Weights of a small spectrogram enhancement model: 2.27M parameters.
Rows from block 2, named by matrix and row number. Each number is 50 + 12 x the weight over its row's rms, rounded and kept within 0 to 99. All counts start at 0. After the name is the row's rms in percent of the matrix's.
# conv: 3x3 conv (model.mid.0.conv.weight, 256x256x3x3), inputs 182-194, a 3x3 kernel for each
conv.156 091:78 55 49 59 58 45 40 38 42 80 49 59 50 57 62 52 54 36 27 48 46 42 64 47 39 57 28 42 57 32 58 41 54 68 58 56 46 30 63 53 54 51 46 51 59 46 63 53 64 53 57 56 53 60 61 53 49 51 59 54 50 48 59 72 54 57 39 47 43 31 52 52 56 49 44 58 57 56 61 54 70 54 29 66 57 52 57 58 46 41 55 43 38 57 49 47 56 43 56 60 70 41 43 48 41 36 47 66 57 47 58 40 42 60 50 37 26
conv.157 090:54 59 63 60 57 43 46 49 37 44 52 41 51 66 66 53 36 48 36 53 42 74 63 44 51 53 22 40 49 43 39 52 47 61 77 56 49 46 25 49 65 64 81 76 49 45 37 67 39 40 36 46 48 55 42 43 53 40 27 39 54 34 71 53 44 52 55 54 45 72 67 53 59 80 60 47 56 38 44 56 35 43 36 22 46 42 55 29 44 52 61 67 68 43 27 46 45 43 28 45 48 57 68 53 63 64 74 86 52 60 47 55 42 42 39 09 39
conv.158 091:42 46 60 47 50 58 43 36 13 51 45 53 61 33 55 54 28 62 33 32 40 53 83 48 52 42 72 18 42 42 54 74 47 77 66 55 33 44 42 34 48 50 40 18 35 54 66 48 55 70 52 49 44 71 71 56 65 56 54 49 57 64 52 36 48 21 52 57 55 68 61 58 42 60 52 52 50 51 45 31 40 79 57 65 41 17 34 57 46 38 42 40 56 39 43 52 35 45 57 45 45 40 66 66 43 40 22 29 50 32 39 62 85 61 60 46 59
conv.159 089:50 48 62 67 57 64 50 43 51 39 59 25 44 44 38 48 52 60 41 54 52 57 56 45 49 47 41 59 30 50 57 54 37 38 53 42 48 51 53 38 47 55 40 47 40 44 35 24 59 39 45 25 24 28 57 42 44 53 54 47 55 57 49 61 31 67 66 69 64 57 69 54 45 57 37 38 43 46 53 63 61 29 34 33 28 38 26 56 47 48 41 57 29 56 43 62 69 59 69 68 61 82 55 52 46 56 45 38 55 38 28 64 62 55 56 48 42
conv.160 087:55 41 46 69 55 47 50 57 43 73 43 62 66 60 75 44 51 52 53 31 46 38 37 47 48 69 59 42 57 66 35 40 51 48 33 51 42 65 50 44 63 48 53 50 24 53 45 46 29 63 56 37 63 49 48 49 58 44 33 33 44 36 27 64 74 67 43 28 65 38 19 41 33 51 53 61 48 50 40 42 52 53 54 45 62 61 42 60 54 54 71 35 45 73 83 63 53 83 66 27 49 61 40 34 38 49 27 48 23 19 35 46 43 30 43 38 39
conv.161 100:47 44 39 53 61 47 48 57 55 39 60 65 37 38 45 53 45 38 33 41 40 54 64 53 43 39 49 47 38 34 36 39 51 66 63 51 52 65 52 43 39 30 46 52 58 48 79 69 36 50 34 50 39 45 57 54 57 61 67 63 45 61 47 26 40 46 38 42 57 59 67 76 65 44 43 39 46 50 40 38 36 50 42 53 51 47 47 53 60 56 67 85 93 47 40 43 54 19 49 26 18 22 55 51 45 60 71 71 30 29 35 48 58 49 40 31 37
conv.162 077:68 68 61 46 37 45 43 31 29 43 40 38 53 52 54 53 52 55 46 53 69 54 45 38 79 68 55 63 46 40 61 51 51 70 57 62 53 47 46 58 51 49 72 64 74 60 59 60 49 62 48 50 70 63 12 26 51 57 52 61 60 71 59 78 60 58 35 34 37 29 43 39 52 59 58 54 49 27 57 56 54 18 67 54 40 57 60 43 47 27 73 62 60 43 46 41 19 40 45 43 37 50 44 63 48 42 65 58 66 70 86 44 47 39 56 47 38
conv.163 084:49 46 45 51 47 51 67 58 43 42 33 37 55 57 48 80 60 72 44 48 59 57 61 59 49 37 26 44 49 48 52 50 49 37 41 43 51 50 56 61 61 51 55 73 62 67 70 72 53 46 53 53 58 21 66 63 62 64 60 47 48 45 76 57 44 42 74 61 56 61 48 54 50 52 38 45 50 50 55 47 65 49 44 59 58 52 55 70 65 81 47 54 69 60 57 71 61 61 36 34 46 26 55 53 41 26 13 24 57 59 50 52 59 52 32 34 45
conv.164 094:44 27 22 56 42 41 53 36 46 53 60 43 54 60 47 44 50 42 53 47 53 54 62 51 29 48 50 59 57 76 45 51 58 49 42 52 55 63 53 57 49 49 56 56 56 70 67 80 56 47 51 45 48 58 39 31 41 44 37 42 66 57 57 62 38 55 60 39 34 56 44 24 50 51 48 59 57 40 60 65 51 48 62 34 51 51 50 69 54 55 55 76 62 36 70 79 41 64 72 43 31 50 39 26 41 41 28 26 46 44 31 38 41 41 46 44 43
conv.165 093:56 54 51 30 35 64 31 28 28 61 72 51 48 58 43 29 39 39 37 35 33 45 64 57 70 62 40 56 39 68 49 42 72 57 54 57 36 37 44 48 58 33 37 46 37 40 63 56 44 67 51 62 57 45 47 45 47 59 50 42 59 46 51 57 53 68 42 31 38 48 35 44 38 46 44 37 52 54 65 67 50 59 58 54 53 49 45 27 40 38 50 45 44 45 48 41 65 60 74 49 52 52 50 50 51 61 45 31 55 57 60 59 44 61 61 45 54
conv.166 088:45 44 24 52 50 42 52 59 41 48 53 52 48 57 47 45 43 45 46 58 53 52 59 57 42 35 44 53 53 61 53 42 54 41 39 39 72 54 57 46 47 46 56 63 59 48 58 45 52 48 42 59 46 73 60 47 43 61 36 38 64 53 62 37 40 21 49 69 59 52 80 53 55 66 65 37 67 61 37 68 68 51 62 55 53 48 47 38 20 21 55 69 78 61 48 48 52 62 81 55 54 47 45 44 53 53 57 67 59 51 41 43 46 38 26 19 26
conv.167 091:63 65 62 36 28 35 58 51 27 59 50 70 64 43 33 58 51 42 68 65 72 52 48 58 51 42 21 42 57 46 63 59 72 66 64 64 32 35 33 56 51 45 57 63 52 34 25 27 59 43 41 66 69 69 52 60 54 57 58 49 53 68 68 49 34 54 60 61 80 34 49 61 32 24 23 62 46 47 60 48 56 72 51 48 57 39 31 37 36 12 29 37 54 30 36 19 62 62 58 41 45 44 57 73 64 48 75 69 76 70 68 40 36 21 42 38 23
conv.168 097:47 54 56 47 36 44 61 64 52 33 37 52 42 54 60 45 41 43 83 58 60 44 27 47 48 71 83 40 61 52 62 53 44 38 34 47 52 45 24 41 62 74 60 69 50 54 34 39 47 54 61 41 45 75 62 69 61 42 60 55 54 41 35 25 47 66 40 53 51 72 62 48 58 55 49 51 44 24 58 37 45 52 51 41 44 56 51 48 44 30 49 50 43 20 32 47 52 38 61 52 58 48 40 35 38 53 66 49 53 62 61 29 46 25 46 45 38
conv.169 084:49 45 38 56 60 49 74 58 24 57 66 68 57 53 58 70 47 46 52 38 47 75 49 50 82 57 54 58 70 54 46 72 53 33 52 33 56 56 64 86 47 48 49 42 76 39 55 74 42 41 40 39 67 38 66 46 48 33 46 60 43 48 50 22 50 47 52 54 48 29 23 16 37 55 62 42 52 58 48 47 44 48 39 52 53 42 52 42 16 40 42 39 48 50 42 52 54 69 46 58 56 57 40 48 34 30 41 36 53 51 54 38 43 60 37 53 35
conv.170 096:41 46 39 65 34 53 48 38 40 39 59 44 36 63 18 45 71 41 53 62 41 55 54 35 41 72 41 64 67 72 71 64 69 52 56 67 57 65 37 54 66 33 33 54 15 41 51 60 58 68 40 48 77 46 51 61 49 39 46 53 25 38 49 50 14 50 47 42 63 55 39 50 46 57 43 52 54 55 54 45 44 40 50 28 21 47 38 31 44 45 46 77 83 52 53 50 59 52 51 36 46 46 35 45 43 52 55 54 44 59 58 62 61 57 77 71 55
conv.171 090:54 39 56 34 51 46 58 47 53 68 52 35 54 27 32 43 45 47 43 53 40 49 53 45 45 37 48 71 56 53 41 46 49 41 57 42 53 51 61 60 62 71 58 44 55 47 52 37 37 50 43 57 65 69 51 45 54 36 29 50 41 39 49 49 50 37 48 44 55 38 35 60 39 40 37 56 48 59 63 72 54 51 44 48 76 74 56 57 59 50 38 61 57 39 53 66 59 86 72 19 34 32 29 40 48 49 34 47 50 46 55 48 24 41 54 57 61
conv.172 090:61 69 47 48 57 53 42 58 48 63 65 59 68 51 71 57 40 49 45 55 57 38 31 47 68 66 54 49 54 60 34 45 44 55 43 53 69 64 53 61 62 56 44 56 44 21 40 36 46 45 61 70 54 46 42 30 57 50 37 34 63 53 53 52 48 51 53 48 37 37 40 42 44 52 52 37 26 33 52 42 55 50 42 55 59 37 42 34 50 43 57 44 39 62 55 62 72 71 67 29 46 35 40 42 31 14 27 31 27 28 35 36 46 50 51 44 46
conv.173 097:26 36 30 58 54 48 44 39 39 55 50 42 66 46 48 49 54 60 43 71 49 55 75 49 77 60 49 36 46 54 49 58 50 36 55 62 38 56 38 41 44 50 25 35 54 50 68 68 51 53 60 62 42 59 78 62 66 53 45 52 50 43 49 40 38 43 47 56 64 30 52 45 54 56 51 57 55 54 65 55 43 58 44 62 59 44 45 49 56 61 34 61 30 54 57 47 55 66 57 78 52 56 70 52 63 34 34 42 68 48 80 67 60 63 47 52 59
conv.174 097:65 44 24 50 53 34 47 54 43 69 57 66 19 34 34 41 33 41 58 53 56 41 45 55 68 53 52 56 60 45 53 59 48 67 52 54 28 44 57 52 58 47 55 49 41 37 43 42 40 49 62 57 64 64 64 60 45 48 42 46 55 50 53 54 56 57 54 48 52 50 50 54 51 57 38 52 47 40 52 39 53 73 68 57 56 55 40 45 35 13 41 28 44 41 56 71 45 61 69 35 35 41 62 66 69 39 47 48 52 46 29 51 48 59 60 56 50
conv.175 104:33 33 38 44 36 25 50 56 63 53 58 50 50 59 56 59 51 52 37 30 32 57 53 46 60 66 66 61 55 50 42 42 34 43 43 36 55 47 51 61 59 59 20 34 40 52 50 39 65 68 68 46 36 44 47 53 46 40 41 54 57 59 64 66 83 80 42 48 36 41 42 38 48 42 34 48 70 70 57 58 55 51 48 68 37 36 27 70 63 62 42 53 52 68 77 78 39 38 60 56 58 55 60 52 52 46 43 39 42 40 44 54 57 46 50 49 46
conv.176 106:28 46 59 37 52 63 64 55 50 53 53 45 45 50 56 46 60 45 35 37 66 53 34 35 61 62 37 43 25 48 36 36 37 26 52 56 47 51 33 46 56 50 34 46 41 42 44 70 45 56 66 43 76 57 64 34 48 45 47 53 32 63 52 40 56 26 40 55 59 60 65 58 78 31 19 62 64 44 55 50 52 53 68 41 54 60 34 55 55 40 32 35 43 25 32 62 49 30 49 40 39 38 43 48 54 49 53 48 64 11 49 72 29 47 57 57 28
conv.177 105:54 41 35 55 50 37 45 55 45 53 56 39 51 71 57 47 76 56 53 30 48 45 39 61 41 61 53 38 14 60 46 26 38 48 36 52 44 62 53 52 58 53 66 62 52 47 27 45 42 36 51 46 41 48 57 38 33 65 53 50 52 51 64 44 74 56 50 60 57 49 58 56 47 23 42 46 58 40 37 33 52 52 26 43 47 42 38 65 49 40 48 77 41 39 54 43 50 39 59 39 75 55 33 50 51 43 42 34 55 66 57 44 39 59 28 39 44
conv.178 099:65 53 55 53 52 74 58 68 64 48 52 55 71 55 54 54 56 70 59 39 49 68 57 48 46 39 36 49 77 70 27 56 30 58 58 45 50 28 58 72 43 53 56 48 34 49 85 63 50 50 59 73 46 47 39 61 38 52 62 53 39 53 55 32 70 53 47 51 57 45 55 48 58 42 52 51 44 51 50 51 79 44 65 50 51 57 50 50 63 54 64 42 45 66 51 51 53 54 45 48 61 49 51 74 58 23 59 55 21 54 60 63 38 40 46 19 39
conv.179 108:56 43 53 50 45 43 37 30 35 45 57 54 43 45 41 30 51 45 51 55 41 58 70 52 59 51 51 46 46 57 43 58 76 48 39 75 48 53 65 36 46 41 25 36 45 48 33 78 47 43 68 25 17 45 38 73 35 50 54 51 66 58 57 60 47 40 68 76 43 50 69 45 57 62 59 48 53 46 50 60 53 71 53 40 44 45 39 68 65 50 58 63 38 65 55 59 46 44 42 44 27 44 47 59 63 43 52 54 41 82 44 39 49 43 55 66 57
conv.180 099:44 55 45 45 72 59 46 72 52 23 48 41 58 68 50 60 61 56 59 56 64 49 61 77 60 70 41 62 71 36 58 47 46 50 47 55 51 54 46 49 57 52 56 53 42 29 38 29 42 56 52 57 53 47 31 43 42 55 30 48 43 31 59 29 38 31 34 48 24 33 37 34 42 60 51 55 48 49 67 40 49 40 52 56 62 51 56 48 34 36 42 27 59 59 49 72 57 68 73 55 47 59 43 34 43 63 46 42 43 46 40 40 53 38 42 62 57
conv.181 099:54 68 54 43 72 51 45 46 37 63 72 34 60 54 45 36 59 66 39 45 49 49 90 65 51 99 34 49 42 59 39 54 53 44 83 55 55 67 49 50 48 46 32 32 54 53 53 66 46 73 53 46 76 59 50 45 50 48 36 46 58 54 40 54 56 24 47 38 27 57 37 33 60 50 49 51 48 49 61 58 50 54 60 34 43 42 43 43 26 43 43 40 43 65 42 70 41 47 71 38 40 51 39 39 49 73 55 66 63 52 60 48 57 35 33 58 29
conv.182 096:53 38 38 55 49 50 46 45 57 59 38 56 49 46 59 39 36 43 52 35 43 68 36 46 49 32 43 35 53 48 53 50 59 59 57 59 66 53 56 54 48 47 07 29 17 38 32 39 55 53 55 68 71 62 56 55 64 58 42 36 51 53 59 56 52 33 49 53 49 72 57 53 53 45 46 49 60 47 68 80 66 61 78 63 40 64 44 17 23 23 31 39 46 50 70 47 62 72 70 44 41 29 60 51 43 64 68 63 39 58 38 52 34 55 43 27 39
conv.183 107:55 34 48 61 45 55 46 38 55 49 40 63 51 46 43 49 48 56 63 23 64 51 57 45 55 65 53 64 29 48 52 40 42 54 35 40 46 70 39 49 63 42 38 54 57 47 23 61 46 57 43 46 62 52 51 54 39 53 53 53 62 58 53 48 60 41 45 59 50 50 43 56 52 53 61 42 56 57 49 45 44 55 70 64 39 34 60 39 53 64 45 81 31 47 70 55 47 49 52 34 30 53 49 44 37 50 43 51 47 00 62 51 51 44 53 53 49
conv.184 101:45 49 37 54 49 46 42 49 38 41 36 40 48 44 46 27 34 49 46 55 42 40 50 39 64 46 56 49 58 53 48 50 52 43 48 54 44 47 37 48 56 49 29 30 32 43 61 41 55 46 35 48 41 48 52 44 37 52 64 56 51 63 74 36 38 56 39 40 50 53 62 64 33 40 36 23 30 27 45 42 35 60 45 68 43 44 52 36 35 35 51 49 54 53 52 37 47 48 47 62 64 70 49 54 48 54 47 53 29 23 23 45 53 45 67 66 60
conv.185 095:66 64 43 55 35 48 39 73 55 61 82 58 47 45 50 75 42 62 58 69 48 51 65 46 40 24 71 49 61 61 31 56 37 34 25 48 68 56 37 59 48 42 66 38 42 46 55 54 65 68 42 75 42 56 38 23 45 36 54 40 70 53 49 55 68 45 48 46 48 34 55 66 44 47 57 47 53 84 37 52 50 49 47 55 44 44 63 80 68 80 55 38 64 55 45 72 45 58 33 45 45 49 62 51 51 35 33 56 50 68 68 48 76 49 66 29 55
conv.186 107:54 40 54 66 58 45 38 55 41 48 39 45 69 72 49 57 41 33 44 42 47 48 37 40 66 78 54 25 73 44 49 48 42 39 53 51 34 41 57 36 46 63 30 43 62 69 76 51 55 66 45 69 64 46 65 46 43 44 53 52 52 64 62 68 20 60 66 45 49 51 36 30 41 75 53 43 49 42 53 44 39 63 70 52 49 49 39 35 38 66 44 59 49 40 52 51 60 54 47 50 50 51 56 54 56 58 62 32 34 53 43 50 66 62 53 54 37
conv.187 099:48 63 68 47 58 48 52 58 51 56 64 51 43 54 60 51 46 48 54 99 61 60 62 64 41 72 47 52 47 27 58 38 50 53 33 42 44 49 72 42 54 55 51 62 57 64 57 45 65 36 54 36 49 53 52 31 39 51 37 38 59 51 63 38 00 39 55 60 52 51 45 56 68 99 33 66 74 41 44 54 26 64 45 51 43 61 61 53 60 57 31 50 44 55 63 25 53 53 56 30 91 55 39 49 47 44 44 44 54 60 58 53 36 66 43 62 66
conv.188 098:38 43 50 51 52 54 49 49 38 71 73 66 39 64 50 63 57 62 45 66 48 43 50 45 36 60 59 68 65 46 57 52 50 70 70 63 52 64 57 66 49 45 42 46 60 45 63 56 25 43 22 41 52 35 55 37 51 65 54 54 54 65 70 58 55 63 52 57 55 57 58 79 65 58 67 45 49 41 33 44 43 63 50 33 69 61 74 60 32 52 43 47 55 54 47 57 49 44 31 62 47 57 52 45 59 60 54 45 69 52 58 34 49 46 63 77 46
conv.189 083:54 48 43 52 48 63 45 40 32 24 27 29 36 41 46 57 57 44 50 43 46 77 57 52 55 59 64 44 73 63 73 70 56 62 69 81 65 62 59 46 43 29 25 29 35 30 48 40 38 61 72 46 34 54 52 52 42 39 49 54 26 41 59 41 61 52 68 62 64 59 53 45 47 33 35 53 61 71 53 56 58 58 57 59 50 53 47 45 35 28 38 39 51 50 65 49 44 47 29 53 56 61 48 55 46 52 55 65 33 39 36 68 58 58 61 43 61
conv.190 092:27 38 30 57 51 53 50 61 48 19 26 21 48 45 36 29 34 23 68 61 46 65 67 70 50 49 54 53 59 64 42 52 54 28 58 67 25 37 31 41 47 43 46 50 37 62 59 49 66 63 43 51 49 47 75 51 46 57 57 45 54 48 42 44 48 60 56 44 38 42 58 61 54 51 47 50 62 54 38 35 40 56 67 66 59 63 46 73 67 63 29 31 24 58 56 50 62 59 52 52 50 47 24 33 27 38 45 47 89 75 67 51 48 30 74 59 54
conv.191 102:63 88 85 52 69 44 32 40 34 54 57 41 58 57 38 55 49 47 53 56 62 48 46 52 49 53 43 24 10 32 30 42 53 61 58 64 57 63 62 38 50 51 53 32 25 73 52 52 41 45 36 37 55 52 62 47 51 62 47 42 64 46 40 52 47 39 56 62 67 47 64 67 10 31 33 55 46 54 52 43 57 73 78 75 55 54 51 38 44 39 34 40 36 36 47 52 37 56 67 37 44 40 57 53 60 56 54 55 71 67 70 42 30 31 57 59 48
conv.192 113:29 47 38 56 58 51 69 68 51 51 87 52 38 41 65 47 57 51 54 53 38 75 55 36 28 40 64 53 19 39 56 62 37 24 40 43 37 37 37 61 47 38 48 49 49 47 62 56 64 44 41 44 49 51 44 45 46 37 67 49 31 45 53 40 68 45 62 14 57 58 50 35 55 44 58 70 64 46 47 57 55 41 42 47 38 65 43 53 62 59 29 66 42 39 14 53 74 31 42 41 53 49 85 47 67 35 50 47 33 41 35 57 54 56 35 26 70
conv.193 094:36 22 41 44 32 61 48 44 52 40 53 68 48 35 61 51 25 33 27 44 39 38 31 59 51 40 54 51 51 51 46 61 72 51 73 61 32 43 35 55 43 25 50 35 28 61 61 51 53 54 66 44 51 54 67 67 69 54 42 44 52 58 41 49 57 64 33 52 70 52 43 67 15 12 49 44 38 60 40 55 75 47 46 51 57 50 32 44 42 34 72 50 35 62 70 39 33 66 45 46 58 29 49 62 50 46 58 66 30 53 46 48 55 57 39 46 61
conv.194 107:56 99 52 52 73 56 44 52 50 55 15 46 54 57 54 50 58 48 55 46 37 53 46 52 33 44 55 36 44 62 49 34 55 34 68 54 43 19 55 58 41 48 51 45 50 54 75 36 43 33 47 34 48 60 44 22 39 55 50 45 61 60 39 69 99 57 57 68 61 53 40 51 56 23 58 42 47 59 49 43 43 44 78 51 49 58 54 60 36 40 29 02 56 43 50 53 52 45 41 40 53 55 46 42 50 53 38 49 43 55 50 40 39 68 40 48 37
conv.195 090:30 67 51 42 59 55 52 44 58 51 47 58 60 64 51 48 28 35 30 40 43 83 60 71 49 33 53 49 39 48 48 23 52 49 56 37 46 52 52 44 54 56 29 38 62 58 61 43 55 53 53 51 41 41 46 61 49 51 56 53 62 54 62 51 56 54 51 54 63 58 52 62 61 43 32 67 72 61 46 44 56 70 67 56 38 56 48 35 53 57 58 55 64 44 61 39 20 58 29 46 66 62 56 48 47 28 33 44 65 32 27 72 52 71 52 61 63
conv.196 105:60 55 55 56 60 42 33 44 42 44 50 64 41 40 44 48 47 51 18 40 39 64 70 63 45 41 42 21 44 45 59 40 42 64 73 61 51 57 74 69 66 39 40 43 43 31 47 10 61 52 55 52 56 68 49 48 41 47 58 67 59 57 54 72 54 51 43 58 48 51 69 54 55 48 49 61 46 62 53 53 33 60 72 73 50 38 32 56 38 42 46 43 31 42 73 63 30 34 49 58 47 51 39 58 42 40 56 62 44 26 41 50 46 37 59 59 56
conv.197 115:51 65 52 40 35 47 50 37 65 59 72 54 42 28 31 75 54 66 50 46 53 59 76 35 71 94 42 40 40 39 59 66 57 60 65 54 54 61 60 45 34 53 54 32 68 47 55 48 31 43 49 46 68 61 65 63 65 63 48 59 44 58 63 40 60 49 39 51 44 62 44 60 41 37 42 56 41 48 82 74 52 54 49 57 59 44 65 50 30 61 46 35 60 44 23 32 41 39 57 43 32 46 61 69 57 26 27 18 51 51 47 47 79 44 71 99 60
conv.198 092:24 63 59 55 59 60 62 63 39 41 54 50 51 41 56 45 34 42 57 46 72 60 49 65 43 59 34 58 38 36 43 54 46 34 49 63 35 38 44 55 44 44 62 63 43 32 40 42 53 44 61 49 60 49 63 26 42 52 62 49 86 52 56 33 69 53 50 47 41 55 53 57 48 39 45 40 49 53 50 43 73 42 30 41 47 38 37 37 62 53 63 37 36 61 52 58 41 54 70 50 36 56 41 51 52 52 76 44 45 51 78 52 55 46 51 53 44
conv.199 101:37 52 57 60 41 73 41 52 44 52 63 41 51 67 55 51 55 53 52 54 58 66 46 53 42 59 53 58 45 66 47 40 38 39 47 46 80 58 73 47 31 45 29 49 26 49 53 49 54 56 73 42 58 46 36 43 54 53 50 61 77 57 62 50 69 59 63 69 43 35 36 47 63 53 38 52 60 60 52 62 45 68 32 47 45 19 38 64 34 45 45 65 62 45 67 71 55 50 40 25 56 37 44 42 46 70 62 31 42 45 43 43 56 61 61 55 31
conv.200 108:60 56 45 63 72 54 58 55 62 46 45 50 55 69 52 55 49 54 46 81 38 62 53 20 33 57 41 48 60 60 43 32 40 63 42 51 52 52 40 51 49 55 46 49 46 33 36 60 56 49 33 63 43 34 59 37 56 88 47 42 30 43 44 46 49 54 52 32 45 60 39 49 49 38 62 64 27 49 30 50 46 43 44 52 41 39 44 39 48 51 68 42 60 63 66 68 36 31 28 56 69 43 53 36 41 56 43 54 47 64 38 55 24 36 34 57 33
conv.201 103:73 40 64 41 48 56 25 60 52 57 53 66 65 50 56 44 50 45 47 45 35 51 46 62 78 46 53 37 69 46 54 54 39 42 69 48 40 50 42 25 50 37 60 57 51 45 36 46 51 56 50 56 38 39 51 39 43 42 33 41 37 43 54 56 41 47 54 54 60 52 41 46 45 35 43 72 45 37 54 57 49 43 38 36 37 51 38 48 39 76 49 51 59 64 36 47 64 32 21 68 20 43 54 35 61 48 38 49 24 66 48 41 41 58 75 55 54
conv.202 106:60 64 59 55 47 50 45 40 47 45 43 53 53 57 39 20 54 44 57 49 46 37 37 64 47 26 42 39 17 32 54 57 68 55 46 46 52 52 61 55 67 80 55 54 48 42 51 48 45 63 49 16 51 29 47 42 55 51 54 61 56 52 53 39 51 49 61 61 57 42 20 40 47 54 48 31 52 42 58 50 53 59 45 58 36 39 47 68 79 57 47 45 56 55 49 44 50 41 43 52 37 33 55 47 57 74 50 52 48 38 56 45 42 54 47 26 53
conv.203 106:50 34 66 73 52 52 68 60 60 75 57 73 62 50 67 51 48 28 45 51 46 51 63 60 72 46 41 47 70 23 19 62 31 51 49 56 61 70 51 64 62 69 67 63 52 51 59 76 62 63 60 45 43 45 43 57 36 35 37 42 33 31 36 62 39 59 46 22 32 46 54 34 67 77 49 58 64 38 51 46 52 57 36 29 35 47 49 45 71 57 52 58 64 63 55 46 25 49 31 41 44 58 62 47 50 39 40 68 44 60 39 54 71 38 63 29 39
conv.204 106:53 43 31 55 44 38 43 54 45 52 64 64 44 54 59 37 40 50 49 48 67 39 34 28 44 37 38 39 50 59 41 57 41 44 36 52 59 47 42 59 38 36 40 48 41 49 63 78 49 65 57 40 30 59 58 43 51 44 46 59 49 45 58 42 54 55 48 41 51 40 35 61 59 53 29 58 55 19 38 57 36 52 29 66 55 41 92 47 37 55 44 47 63 56 56 83 56 44 60 64 52 57 44 38 58 54 45 51 56 53 53 44 58 31 45 42 26
conv.205 093:45 64 43 44 58 45 55 53 50 37 52 53 52 50 49 45 40 44 42 49 68 55 77 45 37 45 46 67 39 29 55 81 33 43 75 52 45 42 37 51 44 57 67 59 39 57 53 68 58 56 51 53 47 58 64 49 70 47 48 34 48 72 54 68 63 47 65 21 42 51 27 55 44 42 50 56 46 41 59 46 49 36 59 49 55 62 49 59 52 44 52 48 43 58 35 33 62 36 49 39 41 54 52 76 26 48 75 48 38 35 76 58 77 65 21 67 38
conv.206 093:41 35 42 50 48 49 31 35 31 38 48 59 62 61 46 34 39 42 57 50 43 52 74 62 39 52 39 70 66 35 52 56 79 49 61 74 51 40 54 40 46 36 47 55 48 39 54 67 49 34 56 49 33 46 39 48 60 63 55 50 46 58 65 61 68 60 51 57 37 44 44 38 60 42 42 54 64 48 37 67 58 38 55 79 44 55 75 53 56 55 50 27 38 39 21 36 66 57 49 52 43 33 58 44 54 65 51 49 48 68 70 72 76 86 42 34 37
conv.207 103:66 54 63 49 46 59 56 71 49 57 47 45 40 49 53 39 63 43 40 43 50 59 47 60 33 61 61 51 69 30 54 49 54 28 44 71 53 54 44 39 54 38 44 44 51 61 53 45 51 51 46 51 57 63 42 56 39 66 64 51 42 53 49 77 57 64 43 31 61 50 64 48 30 36 60 31 37 37 55 42 74 31 55 45 50 39 44 53 52 48 41 34 36 57 45 28 53 39 52 58 21 34 50 51 36 58 56 56 54 61 39 25 46 55 28 53 75
conv.208 092:50 46 47 42 30 45 58 45 61 36 54 53 36 56 62 44 47 66 44 40 37 28 24 51 46 47 60 64 39 44 54 36 51 27 19 43 40 45 62 50 33 55 36 38 28 26 42 43 48 24 62 52 54 69 64 50 57 43 53 49 51 61 42 41 63 55 83 58 56 47 46 66 54 45 56 52 51 25 56 61 56 76 48 50 52 57 33 58 50 29 55 50 56 47 54 46 29 71 34 32 53 38 43 53 41 50 61 73 50 49 38 25 32 46 54 61 59
conv.209 094:64 40 30 66 39 51 50 56 57 44 49 43 46 59 47 45 55 51 60 39 49 53 55 62 61 57 32 71 43 46 58 57 66 64 50 48 56 36 49 64 50 48 51 72 48 38 39 37 47 53 67 51 37 53 41 61 51 46 52 39 48 46 61 54 53 42 49 66 71 56 48 44 75 41 34 74 50 47 42 54 60 37 58 66 39 47 35 47 56 48 50 68 67 40 45 35 50 55 46 43 62 58 42 44 42 40 55 55 64 40 54 60 48 51 43 32 56
conv.210 102:45 47 39 61 51 47 48 55 56 41 47 45 51 41 53 51 45 58 38 31 29 30 36 32 54 71 51 67 66 70 58 55 50 58 60 61 66 57 40 50 44 42 48 38 44 37 56 66 48 52 68 33 57 57 39 34 40 45 38 40 58 45 46 53 64 58 49 44 49 42 42 60 33 38 33 48 51 58 47 48 43 45 40 37 44 36 27 53 41 49 70 51 69 67 64 85 43 37 43 49 48 68 45 51 66 54 70 69 47 56 37 29 41 34 68 66 55
conv.211 094:28 35 27 25 27 26 42 53 47 60 34 56 71 63 67 41 38 53 62 48 62 71 49 30 81 58 48 82 70 43 63 60 53 66 40 30 46 44 42 56 37 37 66 55 57 55 37 39 50 46 48 52 45 42 61 57 48 59 51 58 38 39 62 37 26 28 53 60 67 52 57 53 61 36 47 65 60 60 59 45 53 47 69 58 34 49 42 42 50 50 31 64 66 49 70 53 43 33 40 26 24 19 41 33 47 50 54 58 56 40 36 71 47 44 51 43 63
conv.212 088:69 56 55 59 55 53 39 43 58 41 47 45 36 46 44 53 54 62 50 42 56 28 42 35 52 51 50 70 65 73 35 54 53 52 43 48 40 56 45 32 47 48 45 44 39 69 64 72 47 55 51 50 44 26 59 56 43 46 36 25 43 40 33 82 61 86 52 44 45 36 42 48 71 60 64 44 40 31 47 57 60 17 28 13 56 51 41 46 53 58 38 49 29 60 62 66 66 67 49 61 65 64 55 68 74 46 44 48 63 46 43 40 36 38 60 47 51
conv.213 102:61 54 50 46 53 49 50 12 42 53 43 65 51 40 50 47 34 48 46 54 57 55 64 33 58 30 47 56 67 44 57 49 46 41 41 61 59 56 56 68 49 33 61 32 47 44 57 55 47 39 36 51 60 45 36 43 48 49 32 57 47 82 62 60 77 67 46 64 73 45 29 74 44 62 50 61 40 47 64 39 44 54 50 45 60 50 42 54 46 43 54 49 58 69 49 68 52 39 48 47 51 64 55 45 53 31 58 81 65 64 49 48 50 44 57 95 61
conv.214 109:61 52 52 52 40 53 81 57 36 47 60 40 38 57 37 45 60 41 50 66 29 32 49 55 65 48 41 27 39 76 40 50 45 23 37 42 27 54 59 23 50 50 43 62 61 57 41 38 46 49 47 48 60 49 66 25 15 66 71 46 39 58 40 73 59 50 51 47 40 45 48 20 58 55 51 50 60 51 48 55 41 85 47 61 34 27 22 54 37 47 38 41 44 52 52 74 56 52 47 88 71 44 46 48 37 51 38 11 54 49 62 64 58 45 49 66 39
conv.215 109:39 54 45 44 64 52 54 58 52 66 45 46 50 53 48 46 38 60 52 55 53 73 55 37 66 61 52 33 47 48 61 54 50 57 23 60 50 51 37 56 45 57 62 41 42 29 49 56 44 57 46 39 40 41 62 48 49 45 40 52 41 51 63 53 63 63 47 62 52 53 41 37 51 68 59 42 55 46 38 50 74 70 34 34 59 41 58 67 51 48 34 34 54 44 54 52 24 57 49 44 41 56 48 50 61 59 55 68 63 51 56 59 37 45 59 79 62